Rows from block 6 of a small class-conditioned image diffusion model, named by matrix and row number. Rows with one number belong to one channel. Each number is 128 + 24 x the weight over its row's rms, rounded and kept within 0 to 255. All counts start at 0.
After each channel's rows are labels from the 100 images, of 14976 (inputs lightly noised), where the channel reaches its highest value: "responds to" is what is common among them. Only what is clearly more common there than usual is listed. The data: fractals drawn by 1,000 iterated function systems, in grey.
# convs0: first 3x3 conv (model.decb.0.0.convs.0.weight, 96x192x3x3, each kernel summed), inputs 0-191
# convs1: second 3x3 conv (model.decb.0.0.convs.1.weight, 96x96x3x3, transposed, each kernel summed), outputs 0-95

convs0.90 [137 115 147 129 118 133 127 120 114 106 146 116 128 134 121 126  98 147 104 116 154 107 130 131 138 148 130 100 127 135 121  81 129 111 126 144 128 110 124 141 145 127 126 147 142 119 139 135 129 135 138 130 131 146 122 108 162  84 127 118 110 154 133  95 134 139 151 145 130 124 146 129  98 156 136 120  99 132 130 151 114 114 134 134 127 110 143 112 133 123 126 146 112 125 119 144 114 132 133 108 102 116 156 181  83 161 111 107 194 102 104 111 113 105  93 197 125 176 165 119 131  72 154 131 142 123 109 107 162 167 163 116 115 108 112  83  77 102 102 117 120 162 112 134  98 133 109 129 114 107 137 149 113 139 114  37 145 118 148 119  65 146 147  95 107 137 197 106 105 162 116 162  89 112 129 115 172 159 143 165  84 152 143 169 147 141 116 101 167 112 170 168]
convs1.90 [146 182 148 134 147 107 168 150  62 152 109 132 123 114 159 147 127 130 146 154 125 127 151 114  94  92  83 135 129 121 143 118 125 103 114 148 129 212 135 140 149 146 127 146  98 149 151 111 140 131 104 138 110 127 128 146 152 114 152 178 101 120  99 103 124 121 100  60 133 101 127  88 119  82 145 111  94 128 124 134 111 127 136 141 146 143 123 106 131  99 137 137 163 135 126 134]
responds to: dense

convs0.91 [144 118 149 155 122 128 156 115 180 121 126 129 127 114 122  99 136 124 107 176 138 135 118 119 125  99  95 173 125 105 135 139 133 127 129 129 144 124 165 121 116 122 112 121 135 128 140 150 124 137 134 161 113 112 100 138 121 130 143 154  94 110 141 131 142 145 148 114 132 104 112 108  92 110 151 145 177 101 156  98 117 122 158 130 151 148 153 155 109 143 129  90 123 139 127 125  97 158 100 121 156 125 164 132 109 107 167 125  89 130 139 160  84 208  88 121 144 142  97 112 155 168 129 123 108 162 136 119 146 114 136 150  71 138 104  97 160 124 134 121 130 152 181 173 128 135 142 163 144 131  97  63 162  71 137 124  95 106 158 172 142 113 123  94 115  96 136 155  92 148 133 122 125 125 112 164 125 115 127 129 151 115  77 138 130  99 101  56 136  83 137 130]
convs1.91 [155 148 146 155 132 156 127 114  72 131 118 151 112 158 146 163 148  77 105 150 101 116 121  95  97 147 142  92 127 101 136 173 183 130 132 111 111 117 154 158 122 111 125 137 107 131 127 104  99 132 103 115 130 128 139 135 123 174 128 141 133 105 114 118 165 114 113 150 108 145 112 107  93 162  94 120 133 160 175 132 113 132 146 177 130 135 116  84 153 145 190 131 121 126 130 172]
responds to: dark on light

convs0.12 [116 134 128 126 120 157 146 131 136 132  84 127 107 122 132 119 103 137 121 135 108 110 140 122 139  97 179 123 146  87 138 153 174 150 108 151 112 129 109 133 115 133 116 153 134 139 118 127 125 118 143 151 129 108 151 105 154 134 168  97 135 128  99 144 150 148  97 141 147 103 128 135 149 152 161  95 143 104 134  96 124  92 121 126 154 121 109 116 144 137 145 148 116 134 139 111 136 131 176 129 138 112 154 150 132 114 196 135  83 139 164 136 135 137 133 122  84 145 131 156 143 118 146 139 147 137 160 136  80 131  96 135  75 150 118 133 136 124 140 151 102 172 129 138 119 124 138 115 173 137  76  95 120 123  80  84 204  58 176 167 187 118 158 114  80 135 126 125  87 141 119 124 137 136 121 102 124  84 126 108 126 122 149 105 129 179 102 129 121 103 185 150]
convs1.12 [127 173 115 144 120 107 109 141 116 157 127 150  98 119 150 163  87 164 118 152  82  97 165 155  96  74 124 149 137 129 114 147 128 160 156 137  88 111 117 111 128 133 159 142 119 122 147 143  77 134 148 127 104 150 124 134 124 156 131 105 144 118 132 130 120 181  80  87 156 167 120 158 146 111 123 102 133 138 139 121 100 130 126 118  93 162 128 160 135 125 156 102 191 143 141 128]
responds to: dense

convs0.53 [146 130 129 112 144 106  96 138 127  92 110 124 111 141 129 133 136 128 135 120 146 127 117 144 138 115 131 143 141 106 179 137 193 122 124 187 147 111 142 122 129 112 134 135 171 176  97 158  96 145 106 114 136 119  99 121 113 183 132 156 124  72 139 110 132 106 113 147 149 101 131 164 158 140 128 144 143 144  76  97  98 110 129 121 134 107 144 116 136 162 127 116 118 117 112 134 111 127 121  77 147 112 179  93  89 124 157 135 106 141 116 110  82 150  88  89 114 117 100  90 175 130 152  78 163 110 177 124 165  96 143 128 151 163 140 162 125 146 133 120 112 143 116 102 121  99  98 128  97 178 129  98 155 136 140  81  80 131 153 113  84 141 115 137 109 132 130  90 130 150 144 152 120 124 121 141 151 126 178 136 137 101  90 137 140 114 124 148  86 153 128 144]
convs1.53 [160 152 158 111 135 123 181 169  94 127 118 131 141 157 104 151 118 150 105 179 148 108 116 120  63 143 111 149 148 109 144 109 104 102  99  81 118 122 120 128 125 160 147 139 114 115 115 150 146 126 106 131 146 149 121 120 169 148 129 162 153  60 113 104 133 121 140 160 137 123 158 126 138 121 125 145 169 108 118 128 148 134 145 137  92  97  97 130 148 115 148  70 103 138 138 161]
responds to: dense

convs0.19 [132 150  70 134 126 111 126 144 115 126 113  95 149 111 150 160  80 105 120 135 134  95 141 121 130 164 104 117 122 162  99 125  90 118 172 136 170 105 130 157 145 143 111 124 126 112 120 116 154 140 109 119 119 101 129 158 137 128 125 121 108 125 131 121 125 114 184 156 148 167 162 153 112 120 114 107 171 146 142 116 123 103 139 110 105 167 141  85 128 127 108 159 122 110 102 125 139 138 156 146 162 140 130 138 136 161 154 131 119 124 135 125  89  94 103 129  92 141 135 123 120  97 139 139 159 132 159 148 103 128 119 114 131 141  96 106 166 136 160  96  76 144 128  76 189 127 212 118 157 117 113  66 115  72 185 121 129 113 135 137 137 130 119  75 167  89 162 135 123 163 101 123 125 106 137 117 115 127 122  89 121 142 124 157  95 139 150 127 148 148 138 149]
convs1.19 [109  98 104 112  84 154 145 108 157 132 133 132 100 140 158 141 194  94 105 123 116 123 132 142 104  99 149 102 143 110  78 105  81 134  79 106 114  79  78 161 110 125 109 114 129 141  89 183 115 121 111 121 174 121  93 117 101 101 157 130 118 144 119 104 132 144 136 123 137 121 125 132 100 137 165 127 126 116 137 145 132 139 142 120 108 139 125 142 155 168 126 115 110 139 110 176]
responds to: dense

convs0.10 [116 110 133 133  96  94 121 167 113 174 114 130  89 134 129 158 127 114 121 111  98 128 128 135 150 121 145 143 122 139 130 149 116 143 118 139 117 130 132 142 123 158 127  91  98 171 114 138 126 121 102 139 130 127 135 158 145 139 119 129 133 167 125  93 146 109  23  94 119 111 118 104 149 118 110 106 115 112 130 144 117 118 149 166 139 118 110 106 105 120 120 136 114 135 159 105 158 120 125  92 119  93 141 136  84 185 139 115 100 167 161 116  70  81 147 113 123  84 112 141  88 141  94 116 135 123 101 144 124 128 118  98 121 139 132  92 121 152 148 152  92 124 189 111 158 134 139 124  71 120 144 152 104 137 167 103 180 126 174 116 152 133  87 113  93 134 129 155 119 125  99 170 120 131  82 130 138 112 135 131 125 155  88 145  94 164 132 145  99 112 156 111]
convs1.10 [113 126 140 132 111 174 104 111 149 140  61 127  87 132 133 181 138 135 133 124 166 118 102 122 149 146 129 136 103 142 131 138 104 133 122 123  57 124  99 130 122 183 153 101 128 153 139  75 133 131 142 144  84 126 127 134 140 131 133 105  92 159 104 163 108  98 156 163 147 127 167  89 121 155 143  74 117 116 131 133 137  94 123 122 141 125 154 126 134  92 128 134 113 127 145 161]
responds to: dark on light; sparse; two maps

convs0.7 [115  85 164 151  90 130 118 146 105 126 132 118 120 133 158 120 112 124 116  98 114 107 142 139 164 115 164 116 119 171 102  93 118 117  95 148 108 169 123 147 130 138 137  96 123 130 109 155 123 105 117 109 160  57 155 113 103 118 123 112 127 140 124 148 130 169 155 111 150  88 101 128 148 139 107 134 125 102 132 126 120 153 131 120 126 141 116 123 144 124 103 105 144 105 125 148  97 152 128 128 130 127 150 114 104 151 113 134  46 153 112 167 154 150 133 129 125  95  81 136 183 106 118 115 132 134 164 153  89 114 117 103 124 155 145 171 125 196 143 104 135  96 103 149 133 101 126 128 113 140 131  91 148 148 154 156 165 142 122 167 117 183 142 181 103 107 159 114 139 137 141  97 172 145  94 119  86 163 141 139 125  97 114 108 114 163  97 121 100 125 112  89]
convs1.7 [105 114 117 120 141 139 128 113 192 143 129 126  86 110 135 146 131 152 114 156 112 116 105 130  79 128 121  56 151  98 127 133 117 147 110 153 112 124 117 155 106  96 156  88 120 164 132  90 101 142  52 115 134 164 137 133 157 151 119 164 138 125 132 151 121 134 144 126 145 168 117 133 101 140 136  77 127 137 120  93 166  81 117 153  97 129 137 127 118 100 136 125 103 124 137 138]
responds to: dark on light; two maps; sparse

convs0.8 [129 121 123 127 107 173 119 129 153 144 149 151 129 142 143 107 108 134 141 116  95 133 105 161 116 116 130 137 135 161 131 121 109 103 102 158 125 147 120 127 147 114 168 145 138 143 129 135  85 125 142 147 127 128 145 150 122 111 157 127 138  95 117 127 139 107 134 104 103 129 172 136  88 145 141 159 113  98 121 114 102 133 123 129 147 103 140 144 122 128 147 125 143 148 136 117 111 104 123 149 111 131  79 148 169 123  71 155 114 162 132 118 110 150 136  94 100 141 170 123  89 180 130 146 154 168 122 115 130  86 149 134 146 123 150 130 135 113 153 137 125 121 145  89 144  82  72 134 113 135  90 102 147  94 118 148 173  87 147 134  98  78 109 114 149 143 126 176  89 112 136 137 147 156 242  96 120 151 145  99  94 146 146 110 135 136  87  84 112 144 152 103]
convs1.8 [132  94 120 127 131 174 120 161 113 126 121 126  77 161 128 121 157 102 107  81 148 135 117 127 115  77 132 158 169 144  78 105 130 122 126  98 122 163 166 159 103 146 131 128 145 161 133  95 155  89 170 160 110 143 136 131 109 115  86 162 148 128 172  98 114 106 165 160 135 132 145 124 112 133 122 116 110 141 157 154 146 106 123 116 137 146 135 143 152 109 177 146 139 165 130 122]
responds to: two maps

convs0.2 [137 131 126 122 130 118 130 137 139 128 137 140 134 140 111 122 132 136 157 125 109  58 127 135 130 122 141 113 141  88 149 118 172 124  66  30 137  97 119 125 141 134 158 149 139 152 117 141  55 157 129 140 139 141 141 141 166 105 143 115 109  93 137 137 125 179 136 116 144 125 115 143 158 128 130 135  77 122 114 127 126 141 128 146 136 123 144 112 136 143 117 158 133 149 129 134 117 148 140 136 157 162 141 184 106 135  96  99 137 139 142 127 144 107  92 131 139  90 137 116 139 116 127 158 138 155 126 135 170 164 139 113 159  87 146 210 131  85 111 111  80 119 124 152 133 141 140 139 102 149 180 133 120 148 143 160 116 147 108  89  87 127 153 142 146 113 153 158 108 111  79 136 125 121 116 152 126 181 166 111 161 127 144 145 112 153 111 129 137  81 136 108]
convs1.2 [159 147 157 133 110 129 130  76  84 113 106 112 115 126 142 144  78 149 126 110  89 135 176 135 174 149 137 111 139 113 110 118 131 110 131 128 142 111  91 149 124 142 131 132 127 139 117 140 128 134 117 121 123 175 114 139 127 139 126 128 141 129 131  90 160  96 173  88 119 112 117 121 110 108 129  94 122 171 151 167 122 107 108 119 108 105 186 116 136 164 177  47 134 132 137 120]
responds to: dark on light; dense

convs0.56 [139 148 108 136 143 144  97 150 102 142 153 120 167 153 122 108 110 128 155  68 115  94 126 144 155 130 106 128 103 140 113 110  87 120  88 134 125  97 113  96 122 183 163 136 121 122 114 132 117 150 122 115 106 106 150 111 138 118 134 122 104 136 133 123 106 120 127 132 155 114 132 153 139  94 140  99 127 165 100 149 135  95 109 124 106  83 144 107 112 115 108 156 134 121 114 123 122 116 168 106 119 143 123 120 121 186  95 126  91 124 177  97 175 120  98 113 117 135 127  86 122 126 137 108 110 109 155 129 158  66 114 135  85 117 129 170 135 126 131 141 106 112 136 123 135 128 147 178 129  93 155 153 159  83 136 122 116 102 129 126  89 134 144  99 161 110 129 100 158 136 174 107 136 119 122  87 167 135 136 115 134 125 129  69 170  78 149  75 152 152 198 114]
convs1.56 [118  82 120  99 117 120  94 127 158 143 105 140  88 143 179 116 111 109 173 127 156 126 144 155 173  92 122 153 127 128 115 136 130 142 120 127 113 154  76  91 104 116 192 116 109 113 124 133 110 104 110 144 150 143 148 159 118 169 132 124 128 163 110 129 136 121 122 145 175 116 160 138 114 131 166 101 115 130 135 133 137 114 142 103 161 152 102 148 141 129 130 148 122  83  62 154]
responds to: dense

convs0.21 [143 145 159 132 120 110 120 129 175 133 135 127 117 146 117 116 123 129  99 129  82 141 100 139 163 176 176 137 142 118 139 112 133 118 145 157 109 141 117 117 169 147 129 109 134 137 103 145 113 150 124 126 161 117 154 116 110  95 144 132 156 115 146 130 126 123 139 122 195 111 143 121  86 119  90 115 120 133 155 122 147 175 134  96 147  91 128 110 143 116 130 121 107 153 122 128 116 128 142 128 140 132 126 120  94 126 113 135 108 138 131  96  82 190 129 108 140 125 135 126 109 193 114 106 133 133 131 136 120 161 109 107 139 133  71 115  96 147 135 115  94  78 149  96 144 118 147 139 103 125 139 161 144 171 143 133  60 108 156 115 114 104 127 129 160 152 144 171 155 136  89 150 115 102 145  89 110 136  80 115 132 141  99 122 163  72 125 182  91 123 205 134]
convs1.21 [154  94 109 142 125 162 174 151 177 122 159 145 112 137 118 176 170 134 126 153 182 142 145 113 138 130 135 103 159 136 151 142 125  85 115 153 102 128 173 131 118 140 129 126  96 161 127 111 108 118 113 148 154 116 120 153 152 140 140 150 133 122 107 113 149 100 188 148 125 132 140 118  83 133 153 112  90 106 118  83 134 111 132 150 129 113 118 114 149 176 172 126  78 116 112 118]
responds to: dense

convs0.46 [115 161 138 161 126 110 153 128 157 155 149 145 137 130 147 117  89 134 144 163 127 123 140 143 102 140  98 127  98 134 108 133 168  98 117 124 148 105 127 140 112 151  99  98 101 122 127 150 145 135 102 127 107 108 115 102 120 102 125 104 131 143 157 118 137 147 126  94 172 131 127 118 107  90 130 114 124 152 147 119 124 115 158  94 127 151 131 135 132 117 101 138 133  94 122 139 117 150 168 119 131 134 121 129 107  94 111 107 130 116  86 146  57 134 160 130 225 131 145 136  81  82 151 109 124 142 129 150 128 115 115 194 145 125 116 104 163 140  89 129 149 148 200 104 101 110  94 175  88 113 147 132 153  93 130 135 141 116 150  77 104 122 131 135 139 130 130 147 192 129 135 112 118 116 161 158 106 119 104 108 116 127 141 137 124 136 121  99 159 125 203 125]
convs1.46 [150 135 128 121 130 170 184 134 105 104 119 139 112 147 124 154  97 185 110  99 152  93 131 142 127 154 109  84 142 126 104 117 148 119 134 126 121 122  92 117 139 152 138  95 102 162 105 141  78 170 120 113 102 136 138 111 143 136  97 137 111 124  83  83 113 183 130 156 111 131 138 123  98 131 163 130 143 131 130 128 127 125 114 126 174 164 107 173 110 176 139 159  94 107 128 132]
responds to: dark on light; dense

convs0.52 [165 136 131 105 156 155 102 113 148 130 135 118 141 138 129 146  98 109 107 127 128 123 114 142 120 100 148 136 101 113 145  88 108 118 145 136 116 127 105 134 120 145 117 161 135 140 132 146 123 156 120 111 110 128  91 129 126 119 119 113  84 131 104  98  89 132 114 140 172 127 126 106 148 130 103 146 139 102 103 106 137  94 136 188 127  99 144  91 116 133 113 125 100 158 136 128 135 148 175 122 156  66 128 156 124  79 119 172 108 149 145 160  17 116 148 140 135 144 150 113 134 108 156 143 134 129 124 151 180 123 112 154 143 106 153 127 108  68 120 117  91  94 122 114 150 102 110 143 127 180 128 139 151 127 109 155 123 135 141 130  95 139 122 136 155 136 198 134 146 149 101 154  69 146 117 158 141 110  57 143 147 133 114  95 119 134 118 143 106 131 121 127]
convs1.52 [127  95 148 133 113 156  98 120 133 145 135 148 135  98 129 176 123 118 162 120 140 120 150  86 133 149 128 144 135 124 148 142 149 143 137 153 142 194 153 169 126 110 123 118 127  82 154 129 117 135 120 116 154  81 128 136 129 133 148 127 172 122 136 217 101  96 131  67  99 134 122 156  98 115 167 126 142 134 119 117 151 119 119 119 123 128 127 156  98 116 164 135 101 135  92  92]
responds to: dense

convs0.83 [127 135 137 130 140 150 169 162 110 141 167 126 164 124  87  99 104 104  90 117 144 128 142 132 123 129 127 115 146 119 131 123  77 104 134 122 127 106  96 149 144 109 129 172 134 115 145 150  88  87 118 138 124 136 138 138 110 109 117 112 102 106 104 104 118 120 107 151 104 156 136 107 117 127 139 126 125 135 122 152 150 118 135 167 148 112 109 133 114 163  90 113 121 133 120 149 141 148 153 110 101 119 108 102 114 107 102 110 173 113 124 114   6 120 170  98  96 134 101 128  84 176 111 129 145 139  73 136 125 123 152  94 172 126 120 140 135 163 125 151 126 134 171  87 154 152 102 165 125  74 123 178 158 156 124 139  88 116 155 116 100  92 141 138 126 118 151 119 125 131 123 136  81 138 139 151 172 132  99 149 104 141  98 123 122 116 114 148 138 122 149 105]
convs1.83 [147 116 109 120 128 110 133 138 145 156 103 148  82 160 137 122 118 135 138  86 159 112 140 100 105 142 112 147 104 118 122 124  88 131 119 141  79 136 135 116 105 142 139 120 125 159 137 100  91 140  97 113 128 149 173 108 106 142  63 122 126 148 119 134 107 181 154  99 174 136 107 115 118 145 160 122 192 128 113 138  99 123 152 148 157 143  98 162 140 133 153 173 120 125 156  83]
responds to: two maps; sparse; dark on light

convs0.59 [125 116 154 127 113 128 137 124  95 122 138 160 140  96 129 176 136 137 138 127 135 115 131 136 145 131 128 126 103  89 138 112  94 112 120 142 125  65 126 139 123 147 139 132 126 113 102 147 123  77 115 136 123 143 142 111 137 141 125 123 144 169 130 128 115 125  19 114 140 137 130 124 167 132 136 119 141 131 126 140 131  76 139 118 143 112 116 116 123 139 163 156 134 110 139 119 101  99 135 120 115  75 131 100 142 153 112 150 146 136 129 130 106 118 117 128 128 129 130 158  99 178 133  88 154 111 148 149 145 128 111 104 138 132  88 137 114  90 149 142 109 148 143 110 131 130 113 116 115 160 128 174  60 105 146 115  82 149 137  85 122 116 140 114  99 163 152  48 111  90  95 120 143 132  90 133 138  76 124 137 160 112 128  83 105 120 164 104 155 138 203 156]
convs1.59 [112 139 109 142 142 129 135 128 133 107 160 109 128 152 133 117 101  83 113 121 121 148  94 117 149 120 105  88 148 112 137 177 169 141 118 159 138 126  95 131 142 118 129 115 112 136  74 117 137 160 145 147 147 115 117 213 149 104 149 204 121  98 135  90 151 117  94 179 147 108 129 124 138 122 112 143 137 116 126 129 109 149  94 142 137 109 121 111 101 147  92  96 155 128 149 140]
responds to: sparse; dark on light; two maps

convs0.77 [135 130 116 153 156 113 144 156 150 126 109 143 112 136 128 100 127 153 104 140 139 114  97 150 170 150 147 124 141 124 148 115 121 130 107 128 142 107 123  95 123 150 129 120 123 129 133 157 106 153 140 141 141 132 131 139 134 136 134 126 126 114 125 116 143 148 112 151 144 106  96 135 153 118 101 136 140 120 143  91 127  85 137  87 155 133 142 138 176 151 146 144 114 119 145 140 150 122 106 110 170 128 121 113 163 140 122 109  68 151 130 176  43 161 186 136 143 122 121 173 144 163 120 159 106  76  94 141 128 122 130 157 151 129 153  98 130 193 106 178 132 152 118 112 123 180 129 159 164 151 122  63 106 134 135 115 151 141 135 121 131 132 111 169 105 119 127 155  95 103 137 111 117 132 129 151 120 102 107  78  69 108 130 147 110 139 151 143  77 147 143  63]
convs1.77 [140 151 139 112 101 135  77 125 169 100 149 126 129 134 123 162 137 175  94 154 129 104 119 136 117 108 129 155 153 125 129 124  94 125 160 144 152  78 164 166 158 131 124 142 144 119 116 104  69 156 117 132 181 116  88 150 108 165 143 124 126 121 129 167 145 137 134 109 144 155 117 138  81 123 103 101 160 113 113 110 168 155 111 139 134 109 140  85 132 126 131 105  93 148 155 160]
responds to: dark on light; dense

convs0.70 [140 152 170 125 141 135 164 143 128 123  74 158 150 133 122 127 118 131 141  79 128 161 119 149  91 132 167 137 156 138 139 129 121 126 124 112 201 145 128 106 144 128 188 110 140 119 130 147 145 175 130 116 106 118 104 160 117 124 135 111 129 127 118 118 146 143 141 157 152  57 153 110 163 104  76 140 125 113 109 106 112 122 176 106 128 153 138 144 182 152 118 118 135 127 108 138 119 111  92 148 108 125 125  99 130 133 126 149  81 116 102 146 117 162 173 110  87  95 122 153 161 115  87 154 142 125 114 102  85  85 103 157 166 142 138 100 122 160 155 139 121 115 128 147 153 109 110 103 125 143 104 141 148 123 184 173 141 155 113 136 123 135 125 150 123  86 137 158 147 125 148  78 109 148 144 103 123 139  72 129 113 104 158 154 126  91 114 117 149 129 134 118]
convs1.70 [113 172 144 119 106 157 136 149  84  91 163 141 162 133 128 116 131 147 113 120 126 146 178  81 124 133  94 158 103 160  97 128 134 118 121 118 163 139 112 164 126  75  83 169  83 139 133 131 116 119 123 148 159 153 108 157 128 118 110 128 152 110 113 101 142 151  96 135 143 117 119 112 130 140 100 139 168 100  97 112 131  86 163 136 106 137 131 111 164 159 118 116 167 100 146 153]
responds to: dark on light; dense

convs0.32 [119 118 130 135 120 119 161 125 152 111 161 137 135 148 124 179  95 112  91 138 149 127 126 138 139 155 137 139  94 170 127 110  83 130 148 157  96 103 137 137 105 130 158  82 118 131 135 149 117 121  92 121 115 130 177 119 114 113 143 134 136 118 130 129 145 123  82 133 135 132 131 134 152  97 122 109 116 131 112 147 136  59 138 121 152 126 108 114 145 136 110 120 118 111 132 106 119 126 156  98 159 124 174  96  62 104 121 155  77 140 115 146 182 179  98 106 123 102  82 137 153  66 102 139 148 143 133 146 119 115 101 119 127 130 152 170 148 118 101 136 132 151 163 148 114  85 120  93 144 106 150 102  60 131  70 128 120 176 128 144  84 140 127 138 120 159 115 161 117  92  82 139 133 148  93 130  98 127 145 131 142 100 133 157 112  89 133 131 149 120 114 136]
convs1.32 [118 173 128 123 141 144 136 109 103  90 126 111 170 121 123 125 125  99 167 101 148 104 149  87 113 102 137 169 129 154 120 116 143 137 129 145 115 177 155  61 115 126 143 139 166 152 124 141 113  94 122 100 121 166 166 131 138 122 134 108  75 115 144 129 139  94 125 137 114 133 132 140 122 131 144 128 139 163 153 146 113 135 131 143 118 163 129  77  99 171 120 157 159  58 124 119]
responds to: dense

convs0.43 [111 121 133 137 103  88 129 133 101 168 156 137 118 132 129 144 102 104 124 113 102 127 119 156 123 120 116 118 110 146 121 112 121 117 114 149 112 151 126 119 141 124 110 118 127 121 110 152 132 132 118 127 136 173 113 149 143 117 120 167 138 117 153 102 151 154  98 121 120 162 157 148  76 118 109 119 152 101 126 108 123  97 117 151 110 132 136 148 119 164 101 126 119 108 132 134 129 173 154 131  94 102  98 141 129 103 116  99 141 134 101 118 142 111 134 148 195 151  94 116 154 187 131  99 124 142 130  89 111 159 135 107 149 164  82 158 145 103 186 108 187 153 113  98 183 152 123 113 100 113 150  86 114 127 144 131 101 109 162  75 151 145 163 101  90 128 112  92 139 159 128 181 124 118  94  87 150  68 107 169 177 137 143 132 116 132 159 158 130 147 108 147]
convs1.43 [121 100 137 112 123 128 123 128 137 131 120 103 111 128 100 115 148 118 130 135  86 139 102 134 127 135 127 136 181 182 113 125 119 122 138 130 130 112 118 110 165 193 151 139 152 110 185 132 129 116 140 151  94 130 112 137 101 117 137 133 167 127 153 112 111  93  98 130 125 166  81 186 125 174 110 113 171  78 122 139 116 108 127 101 100 146 121 195 138 143 134 111 141  99 104 122]
responds to: sparse; two maps

convs0.69 [124 173 133 148 120 129 126 134 126 133 104 135 142 120 149  95 109 144 132 104 122 122 137 125 137  97 165 162 105 102 122 114 157 128 107  63 137 124 122  86 116 152 125 129 118  64 141 138  80 130 119 147 115  76 141 126 171 113 133 127 137 142 120 150 133 152 124 139 112  89 112 143 124 130 125 136 120 142 148 100 137 144 138 146 134 162 122 130 131 112 110 150 128 115 111  89 111 110 104 146 121 138 134 176 155 122 117  93  94 115 132 174 175 113 110 147 132 102  90 170 133 132 135 107  91 112 121 111 126 149 110 142 103 144 130 124  89 156 145 109 166 105  85 149 101 172 145 119 146 115 160 141 145  44 160 126 196 108 112 114 168 145 161 174 157  99 145  65 107 128 121  98 194 128 110 160 113 135 144 161 133 143 143 139 137 130 139 105 131 120 124 131]
convs1.69 [133 110 155 122 163 184 176 158 156 130 131 128 136 145 135 178 131 146 133 159 128 136 155 125 122  90 105 131 148 133 128 133 113 111 104 134 124 168 144 133 127 115 122 145 134 107 136 135 146 156 145 128 166 176  76 140 139 143 165 143 125  86 142  83 182 101 111 153 115 177 186 133 121 104 114 117 131 122 127 146 136 147 131 138  94 114 127 102 119 119 106  57 129 110 132 115]
responds to: dark on light; two maps; sparse

convs0.73 [127 133 116 130 130 138 128 109  91 101 114 138 114 142 125 138 120 118 140 122 112 108 117 132 133 147 159 104 132 158 114 115 102 146  84 129 129 153 117 133 157 114  81 151 139 143 125 145 114 110 155 123 125 111 117 132 108 122 144 117 106 121 141 109 173 114 126 138 146 103 142 144 125 161 134 133 172  87 131  95 129 148 121  77 122 109 151 121 145 145 145 182 137 113 101 137 105 117  86 122 107 149 121 118 120 170 130 105 111  96 150 111 140 158 141  88 110 108  88  91 131 177 112 120  74 151 141 116 150 120 128 130 100  94 103 149  99 152 144 142 152 123 137  70 168 121 134 108  94 123 140 132 171 118 167 114 122 145 129 111 100 118 100 190 133 131  94  79  78 104  91 118 192 116 127 192 180 156 139 145 170 160  98 104 138 127 137 113 155 159 171 110]
convs1.73 [143 109 129 148 113 159 109 131 114 116  90 128 124 129 102 122 143  98 128 134 149 107 199 111  55 121 143 115 124 122 121 165 122 121 121 140  69 107  89 130 110 128 135 108 142 127 114  91 123 116 154 122 175 146 141 148 124 114 114  98  97 136 165 121 134 115 112 169 111 171  75 110 130 125 121 114 159 116 138 128 126 131 129 104 134 137 155 114 108 116 114 106 125  67 119 191]
responds to: dark on light; dense

convs0.81 [128 145 120 118 102 130 146 164 120 120 120 147 147 154 139 149 111 174 118  74 152 130 159 138 129 171  90 133 133 152  97 130 126 101 151 150 177 132 121 164 112 160 132 108 146 112 126 141 134 146 171 147  74 113 149 109 138 179 152 140 100  94 109 118 157 133 141 130 123 126 107 115 111 146 134 141 111  86 125 126 143 112 134 125 180 120 127 151 177 154 128 143 122 109 166 140 108 111 154 144 126 139 108 117 126  97 141 138 110 161 119 137 118 155  97  95 150 113 172 136 126 120 124 174 132 102 117 173 167  77 115 125 149 165 118 162 152 154 133 128 117 118 106 105 154 130 130 113 156 102  93  77 110 105 125 199 112 152 145 173 103 127 106 180 109 145  96 135  77 121 141  96 139 142 141 117 137 152 161 106 110 169 128 124 158 131  88 132 125 139 104  91]
convs1.81 [156 170  90 133 127 164 141  87 111 110 166 163 119 132 120 120 140  67 130 102 149 136 154  88 120 107 150  82 154 137 137  80 116 138 109 132 144 130 125 115 123 164 122 116 127 151 108 131 192 116 100 125 127 107 126 144 152 139 167 149 150 128 183 111 117 115  89 135 117 137 143 156 136 118 122  88 114 143 137 115 150 130 130 115 122 132 140  47 148 106 145 108 114 111 132 148]
responds to: dense

convs0.17 [138 142 102 144 149 142 102 135 109 122 129  98 119 137 135 145  55 124 116 121 133 133 125 108 122 120 147 103 133 149 133 155 132 131 132 148 123 142 123  98  93 145 133  96 153 137 124 132 151 122 110 109 133 130 115 153 142 148 150 149 134 106 107 116 129 139 226 124  84 124 115 152 151 118 154 111 129 133 143 149 125  77 157 145  85 136 145  91 140 111 133 136 131 143 119 117 124 123 173 124 163 133 136 178 132 133 105 109 148 104 136 114 118  93 123 122 137 151 135 186 101  94 133 141 133  88 147 155 111 138 104 133 136 127 116 112 117 127 160  96 106 116 143 106 156 145 165  96 135 165 153 112  86 159 171 144 170 108 165 108 125 107 139 112 113 146 122 173 126 135  70 180  97 106 105 106 110 139 149  80 151 143 121 159  61 146 165 120 124  90 169 161]
convs1.17 [107 125 105  96 131 103 135 143 123 114 126 119 112 153  98 130 124 120 193  86 145 126 117  98 150 115 125 149 104 120 131 177 155 159 137 152  92 118 141 103 143 135 148  67 115 126 136 101 127 142 131 132 109 114 157 196 129 119 114 140 118 114 118 164  99  95 147 167 181 143 117 151 111 140 102 114 133  94 125 137 115 139 129 119 156 109 168 179  95 132 154 119 164 131 172 132]
responds to: dense